config.yaml
arch: "vit"
dataset: "views of escape-time and Newton fractals"
train_examples: 145000
num_classes: 10
embedding_dim: 64
layer_scale_init: 1.0
layers: 14
pooling: "mean"
optimizer: "soap"
lr: 0.005
eps: 1e-08
adamw_lr_other_params: 0.0022
grad_clip: 1.0
epochs: 16.9
final_lr_fraction: 0.1
Rows from block 10 of a small image embedding model, named by matrix and row number. Rows with one number belong to one neuron. Each number is 500 + 25 x the weight over its row's rms, rounded and kept within 0 to 999. All counts start at 0. Numbers have three digits each. After the name is the row's rms in percent of the matrix's.
Before each neuron's rows are labels from the 100 images, of 14848, where the neuron reaches its highest value: "strongest on" is what is common among them. Only what is clearly more common there than usual is listed. The data: views of escape-time and Newton fractals. In brackets: how many of the 100.
# fc1: MLP up (model.blocks.10.mlp.fc1.weight, 256x128), inputs 0-42
# fc2: MLP down (model.blocks.10.mlp.fc2.weight, 128x256, transposed), outputs 0-42

strongest on: tricorn (83)
fc1.233 104:469499446519444499527532519469473488472450508467534491495514522454508469517525500497479442458514457503475478479521483525478470491
fc2.233 108:532469503504470489519503465498484495470509491515502464477525508451576536488514521563502464484506514520503484477492532499473515465

strongest on: Newton basins of five roots (96)
fc1.1 098:491456497518516512516481555504485507467458484529486527511525512452547490484506514486532502506510502462536565505504539483506467503
fc2.1 095:528522517517467532514526492520457501463483486537481510489502502497491499500522463559495512531520464562517512506501465540481477499

strongest on: sine Julia set (67)
fc1.167 089:500538504507489511489507492474483513466515529480507458477477528511550498492485518523520529513506497501525505493481498491501502439
fc2.167 088:519514519521553515510502480480491517496474495490505526509479521507533500489510483481508503496483500469463492500497577493514473484

strongest on: quartic Julia set (86)
fc1.105 115:472502523485490513475464481506507490497534502518490507520495517497562470456515545480527499521519524534522476539524486520517500490
fc2.105 106:514514492451488492497528518450523542506527487479466532514444463510486506516497496481512505510488471528480503517476453495521494508

strongest on: sine Julia set (94); pastel (32)
fc1.243 101:556537489517514479525504504472508445511475548464514497485504473511532546511533469516542490505525518496445496519535494501457522456
fc2.243 094:513452484486498490521499468495520515517529546548505497512504511472476495508539491486456509444498524494512490456507508465507518496

strongest on: close-up (46); burning ship (37)
fc1.87 082:450476495526509527491511470526513517444529480526501510516502474503526468504499503462473500481482496491527509495468507529510505501
fc2.87 083:532504504489495499493500519525468516494508500470479501492490502494505512537479513514516524474483484466458546447482531462491536557

strongest on: Mandelbrot set (96)
fc1.220 118:501508462500526499533523515498498555513501485497495507533513522544543475505477504524511518502550503533454498480468499487485512534
fc2.220 114:509475527540489470476488495456477523493503490465553513533493545478500508476514504516516477552497478485539543529460518523510474489

strongest on: Newton basins of five roots (97)
fc1.45 098:501493544524475513497539546484476503506544533439526506496508509539511493491488506531501508488484526516514480539488524489496490461
fc2.45 101:500562486472527468482483471520487527488483467528497521461501499480482540486491520510507477543531497484481521484542533491508492467

strongest on: quartic Julia set (82)
fc1.57 127:506492506488459489461485486540460493527499500506527503501524520555495501493549513491504534472476488523508467531480515508521539432
fc2.57 125:535508523500510514500530484494512507503509453498511515501492509512512534509530519508485460515527461521470504491486545515511555468

strongest on: tricorn (34); Newton basins of three roots (33); Mandelbrot set (31)
fc1.247 086:548509515503521485538516474463526519518467490528520531537459500481524532466472514516505479479522526511482501496519502539496455511
fc2.247 093:465489490501517507523458488524505487469524519509484477495513485532503523501501509520489492471518519511497494460457498501503521512

strongest on: exponential Julia set (43); tricorn (27)
fc1.53 116:515499488476496524519518500498515448523470532531456506429551523442494495526512513484485443499518518506478516505518484474477470513
fc2.53 110:488493478510506477510479522480507481494508539542507522476494495481522489514482502467503504484503523509455497495474486523517462488

strongest on: Newton basins of five roots (41); vivid (34)
fc1.212 104:489482482497516488493567497491491431487484522458556466474489457494498477509462485485490508487515469498502518569510506507534504530
fc2.212 103:499524465478502495513490520539514540548517498512489462458538508476488549493517514489497467499518523464494525508492508479505500508

strongest on: sine Julia set (53); tricorn (34)
fc1.242 096:514485496534501436473531479486486493465529518541525480528461495479528521502549480499504466535523453503502518514516538495519557515
fc2.242 095:492486509495484448512466465500507531468519503499533487485476442497521499524520526479521516498457524481447516518483485518444510519

strongest on: tricorn (75)
fc1.71 081:477513490486495504483496506523472514451539512536536486480496502508493455480530473533496521515469508454470494520503516502508457493
fc2.71 089:515529526511486527488511479540505483482527532494483493470518544518483476489457507477526467486500476559524471546525514480479471510

strongest on: cubic Julia set (76)
fc1.134 106:540503492499498508517513470471483497472502450450501492530520508527477525508535503518466494529526451543474466494500503498512514440
fc2.134 110:517481500499490498504483484517472502490479469489500493493530471507457485494508516472464442476479478519507515534528506526483501534

strongest on: Newton basins of five roots (93)
fc1.223 095:483506482504513522459503462496542511500502529533480504507489525500553514499508477510470494471486488494503549504498505499545460514
fc2.223 092:480490498491523475474503492496516526502478502513466477497475509515462510523531491494487520479478528510517459537460487517549444476

strongest on: close-up (59); cubic Julia set (51); Newton basins of five roots (46)
fc1.58 107:487522525482483492513536456492475530534509481478489554492484502531504494513508566478496485516519459535480505505489515488503523522
fc2.58 106:478482550526502518492487440500511517496494478528503489504496509515493497523492484539516491510498538489511482489530489496514540543

strongest on: tricorn (74)
fc1.206 092:507463513519485476535494498475467519469474487497500494511511490440531507563524524485532487527483506501503443489533545470496536494
fc2.206 093:532529442529498528501508500485524490480507533519516502461454509515540489495462502507525542517524459525494511461474507490492465515

strongest on: quartic Julia set (41); Newton basins of five roots (33)
fc1.254 123:501508500513479495492464502508515503533479505480493530485466487563503471479505520512451533488464504503526478479507540523509511474
fc2.254 115:462521511491485539525478510489547516496569507543466499489481505470505537471505472531511497512483490539516489492529485514549525486

strongest on: cubic Julia set (93)
fc1.12 083:538536513502445521496503494481471492486505519494505521519498479530535509515487528469533497464535475519525503535490501478501546558
fc2.12 094:488489557545503524527483519526488480537483491520472470501531512536494464482503514515466488492513470518513517501533516506476474467

strongest on: Mandelbrot set (62); dark (38); Julia set (31)
fc1.47 117:498457520457498481453485514518533482499474498478532505494484515461518500509542521501518535520512507514442476458534488524506483568
fc2.47 114:540496506477494523497488512492477477462503512489510555470496515501493486548485485499521490494472496487522508474450485518499548480

strongest on: Mandelbrot set (52); grey (33)
fc1.190 109:505493465528483467494510507550509514501520520488469499536526497489540507545520471526489503537490533469504499522444514449500511459
fc2.190 103:498517495520456506496501460478488523516475510491493423497495501499510508538489495503520529543518488516518511529478499473487507471

strongest on: sine Julia set (50); grey (32)
fc1.10 118:512511509492468516505498488504505515494538519520511505485527500446494476520454528501537509538508484531475471488481454434475545506
fc2.10 126:456533490553508433517537463471468506502486496510489532503470508514503496510511490506490505520495478493475493499441507492497484465

strongest on: Julia set (65)
fc1.164 097:480462492501513485498490441475528511480492538485528510534487471489543519509476494532532539521499509520503485540428534531488479517
fc2.164 095:470532497501438526515459464499481507452496498491477467485494522495476494516504535489492496532471458528507514503509497531450519513

strongest on: exponential Julia set (60); burning ship (32)
fc1.154 116:503507510516445500534507479524515510521548520531495454500536517507515490486494517457530495496459496469513492533515453486523479504
fc2.154 107:504454502497502518472511520494509528502500511522501472512514510517519498502472517503436480470508521590498519499525520502520473471

strongest on: burning ship (25)
fc1.189 098:516496478475496501502490467519470487496552542505532519486462513480494518461504500502468505460517510490447515460511463441505508522
fc2.189 091:502507512491511486469510440487503511470451492470483559565532496507509514496535482456526534556494520489474518435505499503487549472

strongest on: sine Julia set (30)
fc1.172 107:511527540511477534527505514471490459496477467450492479473481509498498518501555472523491515495526521492503516489540490450484489489
fc2.172 112:507511483509488441508492507489520526527456497496490447495544526512488464482515510476505543588515484509508487499494470494491471503

strongest on: tricorn (98); close-up (71)
fc1.240 100:508518469482499529462516459475462525495505462497524524488481485541554502512510509530520504526472476491538548481519504507517494547
fc2.240 100:460555521511547476524513485495474482501488500516460520479490552515448484500511456521509480531485460513495483492481476465503473519

strongest on: tricorn (59)
fc1.107 116:492513541494510500498510534486485495475520470475505514528517495475481503499537488504506472558478498512555481480547505498437520508
fc2.107 121:476520501542493471483478514515465504510528516572495488471503503495489475509486492451533469522467477495471487464509514450522498461

strongest on: exponential Julia set (38)
fc1.59 105:522493507510478526512482539471504496549503489482479512538520462462481506537459487533509480472524474494478493507531466506481454512
fc2.59 110:477488473513497536498528499526569503498505504521537479506467519525515464516508509469501506510495531495515513480506517520517488466

strongest on: Julia set (86)
fc1.192 092:564502540503473505486542519471484539521492475502528473506555466514511497460484538475525522523504535452487504481487461472550489540
fc2.192 091:529452518489488510486460512518494543470479496465497474471463511523522469515456481507480505513556490530477533491533532501484513476

strongest on: quartic Julia set (92)
fc1.24 099:526514520466483513500527497520524492510530500515465520512536516473468524496541448475488450512529460469502474473539467509485520560
fc2.24 096:460504531534526482528510555544517506523519495510492517488530543507520499472528509481495505456502519438518482469522508510489507528

strongest on: Mandelbrot set (72)
fc1.140 089:505517523527496506455498465466473506507480510510466478520495460470465464458439509464499483478462486505483517514564495511532519496
fc2.140 087:528473527501507521519507514488504565507462511451499511445533495521501530492528517497504511469519521487469444523508500494533469540

strongest on: sine Julia set (91)
fc1.104 088:494452525480473481458478512473451466505541476520504473497520502515490475473506479494485485525483497529478494527476533464471541512
fc2.104 095:504438482514500508456494468483483504494487518484480472477479503484493502486484466491512539493458518493535496504513453476472480547

strongest on: Newton basins of five roots (43); tricorn (32)
fc1.143 094:501518526489482503491500566478544478479485457497512528485522513480477585508508506449500490497473503498513521483481453462490498473
fc2.143 107:487472503515525524500464444539473542496506514476503466484471472536474504517519478510495562482518547495517484491499505493489496522

strongest on: exponential Julia set (57)
fc1.13 103:514464483525511466511493512486520485469513467495471519489519461487505518532458532528488504542534536535516509475471451508525511481
fc2.13 103:534504473493473521444513524526501522453482537496510523533483486518494470462443521533482520497520429487493500503505482494541507480

strongest on: close-up (51); quartic Julia set (45); exponential Julia set (26)
fc1.197 118:524519513485494500532494518495490463443522505487521482493572486496499490509508535534482487518491500524468519511529484486499539494
fc2.197 122:509541519522523524499484527482488530492524520524540493452483468526510491498474470467533536546540519504489513514473524478501511503

strongest on: Mandelbrot set (69)
fc1.125 091:517504476495488513524464513513549448483556507491485475468509460494524510509498461503463475478456481512470477521474516534492520503
fc2.125 099:528513545537504422481491511513495556509512473501524515495490476481473502478511442562473465496501494494498503512492498503491471513

strongest on: Newton basins of five roots (97); vivid (37)
fc1.198 106:510533472541481508462533478527501512513474468531495518520491513530469466514474532523534523518493518470490498488521480444558537497
fc2.198 114:529487536478461492502536498501533502499490485551498488467514495488515475440483483483472510537447541491523544517465457541549507486

strongest on: exponential Julia set (67)
fc1.170 105:494501516538514522456520498490471541502526579519520517532463520505499496520464511497499481494459449487489524489529465489506478462
fc2.170 109:549501469455480511474452533533574495508540488478467475504507502470498514538498509479485482471453494523511519480474539517481527442

strongest on: quartic Julia set (53); close-up (53); sine Julia set (34)
fc1.193 099:565514503476551504518465508497566459530519522519459500479530489500506503473540495459519503469485480448500505527511506503509516483
fc2.193 105:473509529514499519497497501551496481496554493496501509498478532507489521531458464519505498474499491437494508481442498498496489497

strongest on: Julia set (61)
fc1.110 087:521538535540496518529495515491494492488486523468477531536508492471524527505470495497495491506487467494513511494510461538523501487
fc2.110 103:481481571504480525480526483502476517527538508483491508469503482515538531479502506499564506501516474494514496495532480507493455497

strongest on: sine Julia set (73)
fc1.98 100:521493509482483508450508488510481484502485478476517487473500524526440484507521522462504555476478495526507468533506491514468522522
fc2.98 097:508547492527525501558556478521519472519496521452484511512488478502497521524510500477462491521480521500492490497531501487507495464

strongest on: burning ship (44)
fc1.130 088:505512471478487495483492458494495494454493474467512561478490538499507530520520445465496499489509509477514503518451508465533496496
fc2.130 097:561476482513473531533503495518491461497545509494465474491540554522483478456500522535507501538503506487484502472508487508483468499

strongest on: Newton basins of five roots (88); close-up (52)
fc1.157 096:516483499505469497459527499493507479479495474516530461511525499473490477510540469514508483496515474441493514546455539500560510509
fc2.157 095:512485473500484540496500507532498504488476461457482507524514490516504515467549490523477497473535505498529527493507507489466508539

strongest on: Julia set (43); cubic Julia set (31)
fc1.81 111:546472498518483543519556423453487503506508496520460516531511457503488488477455474502526480504468529510501537506474477503510454527
fc2.81 104:439496542506512473465497537516489493539525515480528501496486477502427539502481520489484493500486517515499460550544461530495519469

strongest on: tricorn (58); burning ship (38)
fc1.88 090:497511501513487517484521508551496539484559475518484485499503487482527485464444518500466510521554450490520473509517511499469477490
fc2.88 100:484463516502475486486519499509478464480480525492491483500504526465479497510519484478438454484506498474473494485519483512497513460